config = dict(
    model='masked image model',
    crop_scale_min=0.8,
    method='simmim',
    mlp_ratio=3,
    drop_path=0.1,
    experts_per_token=1,
    width=192,
    residual_init='none',
    muon_scale='original',
    learning_rate=0.01,
    nesterov=False,
    final_lr_fraction=0.01,
)
Rows from block 3 of a small masked image model, named by matrix and row number. Rows with one number within an expert belong to one neuron, the router's apart. Each number is 128 + 24 x the weight over its row's rms, rounded and kept within 0 to 255. All counts start at 0.
After each expert's rows are labels from the 100 images, of 14848, where the router gives the expert most weight on average: "strongest on" is what is common among them. Only what is clearly more common there than usual is listed. The data: rendered made-up planets.
# router: router (model.blocks.3.mlp.router.weight, 16x192, trained with AdamW), inputs 117-155
# gate: expert gate (model.blocks.3.mlp.gate, 16x192x192), inputs 117-155
# up: expert up (model.blocks.3.mlp.up, 16x192x192), inputs 117-155
# down: expert down (model.blocks.3.mlp.down, 16x192x192, transposed), outputs 117-155

# expert 3
router.3 [128 129 116 136 134 113  82 163  97 103 106 116  93 122 176  93  70 117 136 102 119  97 130 144 104  82 143 108 150  89 103  97 143 118 122 129 111  97  72]
gate.0 [136 142 118 182 142 146 157 135 100 146 106 106 168 107 120  99 113 150 144 123 120 117 136 111 150 152 118 136 125 149 129 133 112 113 132 131 186 108 115]
up.0 [160 140 142 103 153 121 129  87 122 149 129 136  93  89 144 101 145 135 122 205 118 145 111 136 153 121  91 159 100 129 117 120  86 129 109 101  86 131 120]
down.0 [117 172 138 118 123 103 136  98 130 106 130 136 173 178 131 146 139 131 103 112 141 104 122 164 106  80  94 103 137 135 115 133 150 157 156 133 123 157 174]
gate.1 [120 106 125 130  80 120 163 108 148 132 101 144 148 156 188 116  90 120 110 142 158 122 126 117 141  93 106 167  98  99 119  89 119 125  81 191 127 182 116]
up.1 [159 174  97 105 101 119 146 174  84 102 117 121 100 112  81 135 154 150 139 123 143 150 149 158 133 140 109 100 155 149 135 155 110 130 132  95 113  95 157]
down.1 [105 112 112 123 104 120 106 159 141 136 124  81 131 125 155 115 124 127 115 168 120 130 141 156 153 130 101 106 140 156 158  91 130 107 107 123 154 143 126]
gate.2 [ 97 124 124 121 151 173 137 119 129 101 115 105 112 151 139 120 122 120 120 125  96 146 182 167 116 108 128  94 178 128  86 121 165  69 161  89 141 184 128]
up.2 [ 98 106 113 113 126 164 106 122 114 124 147 111 101 139 118  91 147 118 123 143 109 131 156 161 110 110 122  95 165 131 147 112 185  87 160 105 125 121 144]
down.2 [ 76 108 125 133 123 144 132 154 116 145 123 142 112 108 121 203 118 136 120 134 123 152 142 143 138 167 130  93 175 149  95 126 128 127 125  81  89 118 122]
strongest on: crescent; lava world

# expert 2
router.2 [132 119 153 145 141 137 113 120 129 126 124 113 154 145  84 134 140 111  93  97 140 128 102 112 151 137 141 115  97 105 177  75 115 133 144 186 132  36 110]
gate.0 [111 137 121 147 174 138 149 170 160 120 105 158 166 124 113 110 102 160  93 138 120 120 136 127  94  96  91 154 134 161 144 129 126 157 109  88 153 113 127]
up.0 [137 167  97 118 145 139 129  92 122 108 145  87 117 116 106 107 154 114  87  84 122 150 110 128 128 103 113  85 118  76 123 122 124 136 110 146 107 109 156]
down.0 [140 113 140 134 117 140 153 152 119 123  85 125 167 137 158 152 129 110 177 162 126 149 127 114 149 137 144 116 124  95 127 138 128  95 121 110 129 111 131]
gate.1 [136 132 129  99 155 143 144 145 184 128 143 126 134  66 146 141 192  98 169 167  87 111 127 114 135 120  88 102  87 148 142 134 113 134 154 116 139 133 107]
up.1 [142  87 132 104 159 139 130 153 113  46 103 100 110 144 123 121 116 137 104 122 106 110  73 148 157 119 119 124 106 119 116 120 114 132 126 149  89 151  95]
down.1 [116 136 103 151 121 113 143 107 125 135 134 154 115 150 100  85 145 132 126 163 124 154  87 133 154  86 125 164 135 121 108 126 120 117 199 166 156 147 147]
gate.2 [132  89 112  74 154 109 165 121 133 166 138 117 121 133 120 142 141 113  73 158 143  98 132  99  85 108 111  94 111 117 122 126 168 137 140  88 106 137  95]
up.2 [118 137 119 153 116 129  99 128 136 125 112 114 137 117  88 128 155 155 129 124 141 129 136 137 118 100 133 168 124 103  77 133 129 153 117 110 106  96 158]
down.2 [104 134 109 158 121 134 139 154 148 122 168 129 144  97 163 105 123 130 159 127 108 108 116 138 174 118 154 152 154 155 108 122  88 142 134 119 130 151 128]
strongest on: rings

# expert 8
router.8 [131 122 127 142 138 141 146 140 106 109 120 109 137 147  94 135 167  96 125  95 147 122  98 107 161 159 146 105 109  98 145 102 110 149 147 153 139  42 110]
gate.0 [124 131 178 103 132  99 115 169 133 150  62 122  95  90  97 117 155 114 152 132 138  86 149 127 117 128 125 150 107 154 130 166  77 148 129 165 147 116 129]
up.0 [110 136 181 133 123  83 158 123  86 164 104 125  82 133 113 133 128 147 109 174 107  80  86 137 135 108 116 109 117 100  96 127 126  68  93 112 101 162 174]
down.0 [122 131  93  84 139 143 148 158 131 104 139 148 157 143 105 133  77 154 134 155 100 137 120  92 152 141 160 114 110  98  75 117 125 157 157 114 128 107 148]
gate.1 [132 120 126 128  93 168 158 139 129 113 132 133 137 101 103  96 172  83 106 152 112 103 140 134  84 170 135 116 124 110 104 117 150 109  74 138 125 155 150]
up.1 [126 131 156 170 110 109 124  76 144 159  90  91 130 110 123 105 107 127 174 152 193 158 124 138 110 119 119 156 124 112 133 145 142 125 136 159 142 141 124]
down.1 [132  97  96 143 137 124 119 117 128 153 153 130 154 112 129 106 147 113  77 136 129 133 101 167 106 146  99 138 109 130  75 132 113 177  79 159 134 131 119]
gate.2 [139 117 165 137 130 133 116 154 136 142 121 120 136  92 146 118 116 147 147 102 127 141 106 117 122 129 134 162 135 118  74 149 118  93 129 136 129  99 167]
up.2 [135 124  90 148 182 114  99 156  90 133  95 113 124 118 136 113 101 148 141 114 131  97 114  96  93  98  99 102 155 115 112 117 129 148 132 158 104 171 121]
down.2 [133  99 135 122  76 109 134 127  97 127 127 118 130 154  96 117 167 139 135 119 131 114  91  94 115 147 102 120 178 129 142 146 135 133 124 128 143 110  84]
strongest on: ocean world

# expert 7
router.7 [143 120 118 143 128 138 137 160 111 108 128 115 141 150  97 143 168  99 105  98 144 135  99 115 148 149 142 105 103 111 145 110 102 161 155 197 133  39 112]
gate.0 [108 106 125 152  97 126 136 124 113 125 127 132  65 153 122  81 176 106 148  83 138 104 166  83 139 111 141 113 138 128 153  91 125 141 110 121 121 102 168]
up.0 [147 139 138 112 164 108 119  96 128 125 103 114 122 120 135 119 113 147 138 124  80 179 105 131 146  90 147 114 181 150  95 139 184 156  97  95 150 149 128]
down.0 [115 124  97 101 162 134 113  87 144 128 144 135 156 118  90  94 120  97 117 116 118 121 105 125  93 115 136  83  85 123 122 193 134 129 129 105 101 146 132]
gate.1 [120 121 117 130 111  95 143 143  79 130 116 107 109 165 134 138 144 156  82 153 118  73 116 131 128 151 142 119 133 130 127 121 158 151 125 111 111 118 111]
up.1 [141 115  81 131 115 158 167 132 136 154 141 115 134 130 106 181 135 143 101  99 142 119 118 152 197 122 137 135 155 142 131 133 127 112 110  83 140 136 139]
down.1 [126 115 113 134 111 122 145 108 122 112 130 129 120 119 103 154 169 133 136 132 151 161 111 147 133 127 122 117 137 149 152 127 118 101 146  85 145  87 161]
gate.2 [152 174 115  80 143 120 126 160 112 139 124 138  90  99 114 130 159 116 106 159 119 170 130 144 167 154 106 127 157 147 119 138 102 115 110 129 138  89 129]
up.2 [128 125 122 162 104 138 106 122 104 153 156  89  92  87 149 119 145 152 159 140 126 100 143 113 140 111 165 152 191 119 134 114 136 157 141 131 147 147  90]
down.2 [157  98 114 140 138 150  82 189 143 133 154 130 126 123 122 131 135 131 161 119 109 112 132 105 110 143  80 164 142 151 141 117 152  92 122 141 108 174 140]
strongest on: full; cratered rock

# expert 4
router.4 [ 89 122 118 132 107 128  98  99 109 133  99 107 127 135  82 121 122  88  82  97 124 127 119 120 131 132 155 117 116  87 140  82 107 134 140 173  87  32 102]
gate.0 [128 160 107 167 105 101 140 134 106 118 124 134 127 127 111  81 139 112 122 140 187 121 145 190  99  91  88 141 125 139 173 170 129 104  97 124 132 127 139]
up.0 [140 103 109 135 119 131  78 135 148 153 120  94 121 135 127  89 112 175 126 111 119 147  84 115 132 141 128 116 118 142 141 141  99 136 150  99 132 129 136]
down.0 [147 125 151  94 134 100 148 126 105 101 135 136 119 123 129 175  87 154 163 151  88 125 154 115 101 136 117 129 165 124 145 131 149 144 100 116 132 155 131]
gate.1 [120 117 147 170 124 124 150 101 129 125 101 133 107 128 116  74  83 117 136 164 114 156 146 157 125 128  89 108 130 111 181 114 103 116 125 108 147 144 208]
up.1 [139 133 128 136 118 130 162 102 181 138 134 141 170 151 140  68 144 124 102 129 139 120  67 129 128  73 186 146 160 115 148 150 100 127 133 129 107 144 126]
down.1 [132  96 140 127 117 130 185 109 154 141  94 135 150 118 102 124 108 155 122 103  87 109 100 120 158 139 157 177 131 154 129 112 125 152 122  98 111 110 129]
gate.2 [162 103 107 120 153 110 102 130 142 103 112 131 150 162 129 107 140 127 117 164 144 122 119 148 108 160 121 167  92 158 121  97 182 147  99 158 138  93 124]
up.2 [164  98 119 128 136 120 130 135 111 124 154 152 131 190 130 155 102  77 126 122 109 115 129 156 142 107 133 125 132 118 119 123 123 125 166 139 130 150 144]
down.2 [143 109 170 156  86 134 120 131 124 138 108 120 103 140  99 131 131 102 107 115  91 149 144 174 126 112 157  85 176 139 195 114 178  96 119 143 152 127 147]
strongest on: crescent; glowing rim; cracked ice world

# expert 5
router.5 [138 145 116 135 141 141 169 151 100 108 130 126 127 151 100 138 181  84 125 101 146 125 100 117 162 185 140 105 117 103 158  87 109 145 152 147 144  47 116]
gate.0 [ 95 158 166 134 123 122 115 133 105 126 109 181 117 167 169  99  73 135 110 145 156 149 113 167 153 153 149 117 131 100 112 124 141  71 146 127 112 132 106]
up.0 [129 137 149 135 111 149  81 113 106 120 146 166 144 108 122 106 156 136 170 137 111 107 104 109 131 140 100 126 112 124 135 102 147 119 106 140 151 185 118]
down.0 [137 141 148 120  98 132  83 133 136 167 106 143 134  83 146 147 160 135 110 161  76 116 138 102 131 138 134 168 141 137  99 101 133 156 119 113 149 137 134]
gate.1 [119  96 126 151 153 139 101 114 138  93 129 129 103 144 178 137 134 117 110 135 165 118 136 133 139 125 110 130 175 120 146 136 120 101 167 103 108 122 130]
up.1 [153 116  99 133 178 119 143 107  80 131 136 125 154  89 111 122 164 135 119  95 109 170 111 129 138 125 144 119 104 142 124 153 197 156 131 140 133 153 104]
down.1 [101 145 109 132 139 140  97 118 161 140 147 118 121 129 166 135 149 121 124 114 133 158 105 106  87 119 134 101 115 142 130 104 126  52 123 101 106 150 126]
gate.2 [122 122 128  91 126 169 146 135 155 110  67 151 115  87 127 103 104 144 144 131 130 102 130 127 118 146 162 112 157 101 146 168 124 111  97 128 121 125 108]
up.2 [169 148 140  97 132 123 141 125 120 129  71 137 134  76 105 113 143 126 102  88 121 109 114 182 142 132 110 146 132 142 131 168 114 141 143  84 158 136 120]
down.2 [164 139 112 128 141 132 127 110 147 128  99 133 105 124 144 162 159 140 143 140 112 113 100 152 157  93 184 108 154 102 108 114 130 124 121 142 108 151 112]
strongest on: half lit; moons: three

# expert 15
router.15 [170 130 148 108 151 116 135 142 143 144 140 105 141 137 173 151 106 145 140 175 114 157 148 128 112 119 113 131 126  98 141 196 142 144 119 148 160 156 146]
gate.0 [120 171 138 133  92 106 101 100 103 148 119 118 132  94 121  95 110 141 172 124 116 128 137 106 149 115 165 145 159 146 110 135 150  71 159 155 140  95  98]
up.0 [136 127  88 136 111 132  87 123  98 100 162 128 115  89 142 103 101 142 119 107 135 124 154  95 133 128 150  99 129 139  95 181 175 126 124 141 118 124 129]
down.0 [ 94 118 114 136 100 165 129 117 114 178 150 112  99 115 154 116 109 158 122  84 149 164  99 142 107 101 119 144  67 105 186  83 136 145 122 165 163 125  87]
gate.1 [148 144 133 157 115 132 107 143 117 117 126 137 175 106 124  72 144 168 121 133 157 116 177  83 117 148 111 109 162 146 127 142  80 162 158 121 118 164 159]
up.1 [137 120 132 111 125 145 128  91  96 138 122 104 139 142 101 182 133 144 148  92 132  94 111 118 217 118 193 156 137 110 108  77 145  71 137 149 125 122 122]
down.1 [177 109 190  61 136 138 154 133  94 123 114 113 103 115 130 146 137 120 106 140 141 143 162 119 122 123 160 146 125 186 173 108 172 133  89 125 148 171 139]
gate.2 [144  91 106 103  97 154 128 129 126 133 143 103 141 124 143 107 151 120 155 131 191 133 121 147 105 135 123 158 101 173 118 150 116  95 111 163 176 124 141]
up.2 [176 147 185 129 139 123 144 100 133 127  92 104  73 104 127 127 110 116 115 167 131 149 144 111 145 121 102  83 151 149 147 127 103 145 140 120 147 118 105]
down.2 [146 147  99 149 152 154  97 126 139  92  59 107 132 126 126 134 125 134 147 131 125 136 115  96 131 121 115 123 118  97 147 132 147  78 144  92 181 130 135]
strongest on: half lit

# expert 11
router.11 [133 187  85  99 146 128 194 116  98 133 103 169 118 137  84 133 170  99 180 119 140 108 105 130 139 111 105 157 111 153 128 140 119 136 143 183 122 140 106]
gate.0 [140 163 164 121 107 113  87 105 105 135  83 106  88 148 146 182 141 127 124 119 104 123 138 124 107 132 135 155 108  97 105  76 113 133  99 164  71 103 100]
up.0 [119 171 147 154 120 126 150 144 105 123 110  98 132 116 139 110  99 151 123 147 113 105 129 165 117 164 149 144 135 119 149  91 123 131 103 134 143 102 108]
down.0 [128 150 108 133 109 140 129 189 121 162  84  95 117 106 163 135 108 160 164 127 112 181 119 151 104  94 123 161 123  96 124 133 109 133 102 126 151 128  61]
gate.1 [113 112 122 149 131  95 132 117 127 147 122 135 129 127 146  89 124 150 137 177 120 170 161 142 100 134 113 115 139 161 121 139  97 121 148  96 154 140 120]
up.1 [127 116 158 144 145 109 117 115 132 144 119 138 141 102 104  96 147 148 157 121 135 160 131 132 124 158 118 130 118 120 113  92 145 125 110 147 130 122 134]
down.1 [ 80 139 163 145 128 142 134 178 129 146 149 105  95 120 205 144 136 151 117 109 100 158 122 157  98  94 136 133 104 126 151  95  64 143 111 129 163 155 110]
gate.2 [123 132 132  87  84 136 138 115 100 114  94 110 134 114  77 137 139 116  80  64 160 111 134 132 104 139 134 133 124 167 159 120 122 119 160 158 104 139 115]
up.2 [102 117 152 108 141 113 149 115 138 137 149 131 125  96 126 114 125  96  78  84 153 128 132 125 124 125 134 128 108 122 162 124 100 177 161 134 126 122 125]
down.2 [149 134 139 117 134 149 106 114 119 198 158 129 123  84 120 144 140 139 120 109  84 104 146 122 149 150 156 155 123 115 166 115 102 138 138 124  95 168 119]
strongest on: rings

# expert 13
router.13 [127 116 133 148 125 138 125 119 113 111 140 104 137 158  96 137 156  88 132  98 126 115  96 106 162 146 154  92 100 114 133  96 108 138 143 167 133  34 107]
gate.0 [174 137 110  94 143 133 135 122 136 127 123 158 150 138 138 136 132 150 115 117 127 154 133 124 119 143 126 115 141 159 142 142  98  92  89 104 102 119 121]
up.0 [124 156 162 122 191  96 129 154 125 104 141 137  95 138 145 163 171 118 148 179 116 101 118 127 156 100 103 145 126 156 101 151 173 131 120 120 135  79  98]
down.0 [ 94 152 113 148 128 135 123 106  77 135 134 105 160 109 142 135  93 122 128 152 121 123 121 158 128 108  69 135 143 125  74  63 155 119 160 116 141 156 142]
gate.1 [ 79 134 129 141 114  93 109 110 149 145 128 144 135 150 116 150 161 151 179 173 117 137 117 152  90 124 137 103 138  93 131 124 160 107 125 116 100 139  75]
up.1 [135 135 152 118 104 146  98 100  96 137 142 111 135 115 156 129 107 121 107 107 161 106 130  99 127 103 156 160  99 147 115 118 107 123 127 122 164 142 108]
down.1 [122 132 143 103 188 179 130  94 109 154 132 148 129 115 187 125 119 148 166 171 144 144 142 123 132 158 103 154 153 183 127 146 148 121 137  83 119 137 149]
gate.2 [112 144 145 127 134  84 119 150  95 100 143 142 106  91 175 118 145 114 108 158 119 155 129 165 140 149 137 146 174 149 126 155 141 101 145 139 108 112 145]
up.2 [128 151 141 169 150 165  93 106 112 122 164  93  69 131  88  96 131 115 155 153 114 129 161 117 117 127 141 178 122 174  94 128 150 162 139 123 145 114  91]
down.2 [135 140 124  90 103 179 126 117 115 129 123 150  96 123 137 142 105 191 160 122 142 125 124  96 167 169 148 103 122 163 143 110 109 141 158 104 158 164 124]
strongest on: glowing rim

# expert 9
router.9 [141 120 124 138 141 148 139 143  99 111 119 111 134 138  94 141 162  90 122  97 149 127  94 113 157 159 143 108 112 102 141 107 107 147 157 156 139  46 111]
gate.0 [147 126 120 122 136 151 105 137 101 132 136 181  99 137 111 131 158 132 107 153 172 129 155 111 140 111 131  98 139 118 118 139  96  92 109 118 102  89 151]
up.0 [186 141 111 162 119 170  75 109 135 110 151 119  98 162 125 128 115 121 121 148 121  79 113 110 154 130 111 138 110 116 106 140 129 134 134 171 114 127  96]
down.0 [138 123 147 115 118 145 137 126 174 118 123 132 134 125 129 115 156 192 130 131 118 158  96 157 132 119 101 143 126 135 117 181 110  98 152 131 130  91 135]
gate.1 [116 159  81 171 106 100 105 123 121 142 158 118 107 146  93  58 120 177 120 123 120 135 123 128 123 107  85 128 178  97 120 110 151  91 134 104 138 116  96]
up.1 [ 98 131 120 145 108 150 128 128 171 145 120 103 128 134 151 111  80 112 166 101 150 120  96 186 116 132 101 146 142  71  96 138 103 135 130 117 104 105 158]
down.1 [ 97  98  88  81  71 174  94 136 112 103  88 116 107 160 132 132 145 145 131 133 163 160 117 137 132 159 133 153 163 122 115 124 136 124 154  91 121 156 111]
gate.2 [111 143 138 113 149 160  92 140 123 138 101 150 107 119 123 142 136 138 109 116 133 128 113  94  70 146 112 100 118 140 109 149 147 110 151 118 109 111 180]
up.2 [189 134 128 133 159 141 109 150 147  91 119 130  97 140 136 125 168  84  99 143 122 128 108 114 127 117 119 120 150  72  88 155 114 161 131 136 150 114  95]
down.2 [165  81 142 175 108 134 127 155 133 131 135 125 152 121 122 168 166 178 139 133 145 152 134 156 107 127 129  95 171 158 153  82 124 150 121  96 170 170 112]
strongest on: glowing rim; crescent; ocean world

# expert 10
router.10 [153 120 108  70 138 120  77 121  76 138 111 111 112 140 164 130  74 162 152 146 147  97 154 130 123 100 138 109 127 156 113 161 132 139 142 120 109 148 128]
gate.0 [141  98 128 112 124  97 116  86 127 151 132 124 106 102 158 110 151  99  87 123 102 109 144 121 138  79 110 152 130 116  98 133 110 110 102 106 142 117 115]
up.0 [143 102  93 123 140 106 136  91 119 133 188 148  81 138 166 132 122 106 125  99 109 117 142 108 117  91 156 164 162 110  93 123 143 128 107 108 152 150 105]
down.0 [164  81 119 141 126 171 160 171 142 115 136 131 131 136 149 136 133 116 118 164  94  89 153 128 114 140 115  60 105 143  96 128  76 147 120  88 131 139 115]
gate.1 [117 129 156 137 114 137 125 118 146 154 102 116  82 169 202  87  96 158 122 170 140 142 133 136 136 116 138 116 161 151 112 135 133 111 117 148 130 109 133]
up.1 [141 154 147 135 125 128 112 124  80 138 100 146  87 146 180  90 150 185 144 103 162 157 139 109 171 109 127 121 155 170 105 104 146  90 113 144  98 116 147]
down.1 [159 130 125 109 111 143 139 118 129  94 137 127 152 114  97 118 142 141 121 103 132 106 110 125 142  89 100  98 101 146 153 129 181 104 127 105 123 123 150]
gate.2 [141 131 111 128 104 147 126 100 173 143 110  91 166 147 120 107 121  97 124 146 136 187 116 122 130 154 120  91  92 150 161 142 147 123 137 112 119 166 113]
up.2 [189 131 100 138 120 161 121 109 159  86 161 163 139 160 145 125 129 116 125 105 113 157 122 114 131 119 102 141  86 157 143 109 155 149 120  90 147 123 142]
down.2 [ 92 141 121 132 160 158 106 151 141  94 129 114 136  90 115 133 128 155  82  86 104 121  94 138 101 125 129 164  96  98 147  82 169  74 108 142 125 135 145]
strongest on: rings; cracked ice world

# expert 0
router.0 [113 114 140 127  92 115 130 159 111 105  99 144 150  98  81 139  96 135 179 131 129 141 105 105  49 107 134 118 105 138 127 169 115 153 115 128 160 169 127]
gate.0 [131 101 125 121 134  92 144 140  84  94 139 128 120 146 117 139 107 149 155 129 186 136  91  96 146 129 150 102 127 157 133 138 128  93 105 107  76 142 133]
up.0 [152 147 128 132 121 108 102 106 104  78 139 118 178 150 165 113 124 137 197 180 183 108 125 122 149 146 156 105 126 160 140 122 152 144 162  91 152 136 172]
down.0 [151 110  96 151 132 112 122 154 127 121 125 147 126 137 116  94  97 113 106 104  73 115 156 130 125 150 142 186 114 118 128 133 144 158 104 186 122 123 132]
gate.1 [138 135 162 119 126 156  99 132 118 117  69 137 181 128 143 120 147 109 122 163 147 119 115 155 114 150 170 113 142  62 132 113 110 116  97 160 123 140 126]
up.1 [206 104  98 117 120 104 162 183 128 110  89 134 171 106 130 110 122 134 159 121 154 125 110 160 106 105  91 130 122  96 165  99 125 155  93 119 117 155 146]
down.1 [123 160 107 112 125 117 130 161 107 140 175 106 138 157 127 142 134 145 132 103 169  89 134 106 108 115 108 103  89 155 178 194 114 113 148 140 109  90 136]
gate.2 [120 108  96 132 129 128 104 123 150  88 118 166 106 137 100 133  98 138 110 145 127 121 140 160 102  63 122 138  71 151 161 132 109 163  56 129 117 134 158]
up.2 [113 140 115 116 152 103 121 121 155 122 114 158  99 121 122 143  86 129 140  99 125  81  89 139 125  43 158 145  93 165 160 118  99 166 117 137  99 143 143]
down.2 [132 115 131 112 119 199 126 106 135 171 167 122 121 153 104 104 134 165 111 149 145 124 136 132 129  99 112 167 129 134 101 149 142 135 141 137 144 143 168]
strongest on: rings; lava world

# expert 12
router.12 [143 123 122 141 137 163 116  69 144 105 154 141 158 143 136 145 119 150 143 155 151 148 120 128 119 126 101  95 144 150  60 160 100 109 126  80 150 129 164]
gate.0 [105  66 136  97 114 150 143 117 161 126  81 149 166 103 138 150 139 106  94 135 139 137 111 169 119 110 140 149 127 175 118 104 186  95 142 182 135 126 127]
up.0 [149 180 117 156 137 116 118 151 106 153 172 115 103 174 144 132 121 147 159 111 107 137 154 117 138 135 125 120 158  87 140 159  82 176 146  95 123 130 116]
down.0 [143 141  96 159 112 102 126 158 111  60  88 131 131 160 150 127 122 152 143 149 151 105 156 130 116 141 124  82 130 202 120  81 106 115 142 127 115 119 127]
gate.1 [110 122 105 152 147  96 127 159 134 120 122 124  93 139 135 124 126 139 110  97 128 152 128 107 152 123 164 132 154 123 123 165 177 120 122 167 106 133 105]
up.1 [139 148 123  92  90 145 154 111 119 145 136 131 144 113  88 116  93 107 129 123 132 130  97 143 110 140 143 110 120 151 142  89  70 126 141 116 155 138 146]
down.1 [ 98 152 174 127 135  87 140 142 124 116 110 114 162 138 129 128 130 114 174 129 101 106 142 106 139 158 169 159 153 133 130 121 168  60 122  52 127 131 113]
gate.2 [165 118 106 102 103 150  91 118 154  90 154 130 105 151 110 122 158 135  94 103 131 126 101 141 107 199 159 135 153  86 137  84 140 121 145 100 154 156 133]
up.2 [152 117  57 146 112  91 103 165 131 101 155 137 113  73 131  86  81 142 127 102  98 135 170 152 131  97 141 125 118 135 140 146 101 151 119 111 122 171 149]
down.2 [144 145 158 133 124  82 104 110 169 141 138 153 109 165 118 133 130 140 132 152 101 102 100 118 124 120 134  78 106  94 128 139  99 156 123 116 131 105 154]
strongest on: rings

# expert 14
router.14 [142 118 126 150 148 134 139 139 116 106 119 106 135 135  93 152 161  91 114  98 147 128  98 115 159 153 148 102 108 101 148 104 113 153 152 153 138  44 109]
gate.0 [144 132 131 113 119  89 137 123 165 132 108 126 140 144 139 139 103 163 153 125 123 145 132 131 121  79 113 118 150 156 106 159 133 129 108 124 139  91 122]
up.0 [ 98 145 142 116 119 131 128 184  91 115 125 121 129 120  97 179 126 110 119 148  97 117 153 134 145 145 137 109 110 147 122 145 151 128 165 129 137  92  81]
down.0 [121 135 135 101  96 139 139 155 133 104 137 143  92 139 119 154 172  89 131 144 129 145 120 147 136 140 175 125 132  89 122 156 203 119 156 139 163 141  86]
gate.1 [132 160 100 113 136 142 100 167 128  94 173 108 122 120 113 124  95 111 129 129 146 114 134 162 145 132 129 153 124 119 131 141 163  99 110 107 119 109  77]
up.1 [126 144 164 166 188 167 167 138 118 133 110 112 165 151 105  84 168 128 145 147 123 118 132  57 131  94 110 103 165 144 138 135 114  90 128 158 156 135 141]
down.1 [117 139 110  76 115 145 163 123 131 115 101 121 138 133  93  95 123 132 167 102 107 102 150 112 143 124 114 156 131 164 141 114 102 101 135 134 114 100 121]
gate.2 [172 112 149 147 136 119 124 123 134 129 135 132 144 105 107 143 134 117 148 151 139  73 166 181 119 145 125 114 164 138 131 145 129  74 136 126 132 141 129]
up.2 [100 168  81 132 138 146 164 147 130 108 129  98  92 131 116  97 109 148 105 114 125 140 168 104 133 128 162 142 124 118 147 146 112 173 152 157 136 131 187]
down.2 [122 132  94 133 171 128 131 128 127 120 158 117 150 104 137 128 126  85  95 103 124  88 160  79 127  98 132 159 130 124  89  98 123 132 108 148 121  97 111]
strongest on: glowing rim; ocean world

# expert 6
router.6 [117 125 140 166 139 129 109 125 115 143 104 114 146 127 143 103  88  98 106 110 152 144 142 147 114  94 131 165 158  96 113  84 157 127 137 144 103  68  59]
gate.0 [116 134 127 146 144 113 153 113 122 170 125 141 129 135  91 136 119 174 162 138 136 123 112 139 117 179 101 151 121 155 102  74 120 105  86  86 104 127 112]
up.0 [143  98  93 151 138 128 141 143 113  98 127 139 134 146  92  80 144 148 135 101 123 129 108 130 155 144 141 132 116 157 103 136  69 128 122 145 146 152 116]
down.0 [151 126 136 128 101 119 136  91 133 162 141 128 154 105 156 164 127 133 126 113 148  96 152 112 129  91 107 161 152 129 126 143 151 144 113 101 149 112 130]
gate.1 [141 116 110 151 144  71 117 126 121 124 130 129 131 142 139 121 152 154 130 127 121 140 147 143  98 116 130  97 160 142 133 133 157  95 162 149 147 150  98]
up.1 [128 114  85 130 145 101 103 112 125 150 154 119 121 124 141 144 130  97 176 121  72 132 119 126 133 132 126 113 143 128 129 116 149  99 150 145 143 148 104]
down.1 [133  92 163 180 143 127 125 146 144 109 145 131 107  95 151 128 124 131 139 132 105 177 107 156 129 111 116  67 171 155 178 143 122 166 114 143 143 131 113]
gate.2 [157 118 117 132 141  92 148 125 111 141 124 137  96 125 118 143 131 138 151 125 146 130 147 127  98 126 135  84 177  99 140 126 142  87 128 137 127 130 108]
up.2 [109 129 143  75 109 153 129 175 116 115 111 162 173 125 143 123 168 147 150 111  96 110  68 129 157 140 126 146 149 110 101  97 126 110 160  71 165 157 109]
down.2 [137  94 130  99  99  94 139 150 167 156 144 118 157  88 138 130  88  76 115 127 119 148 132 104  90 103 160 128 195 101 165  91 146 121  96 133  84 128 124]
strongest on: rings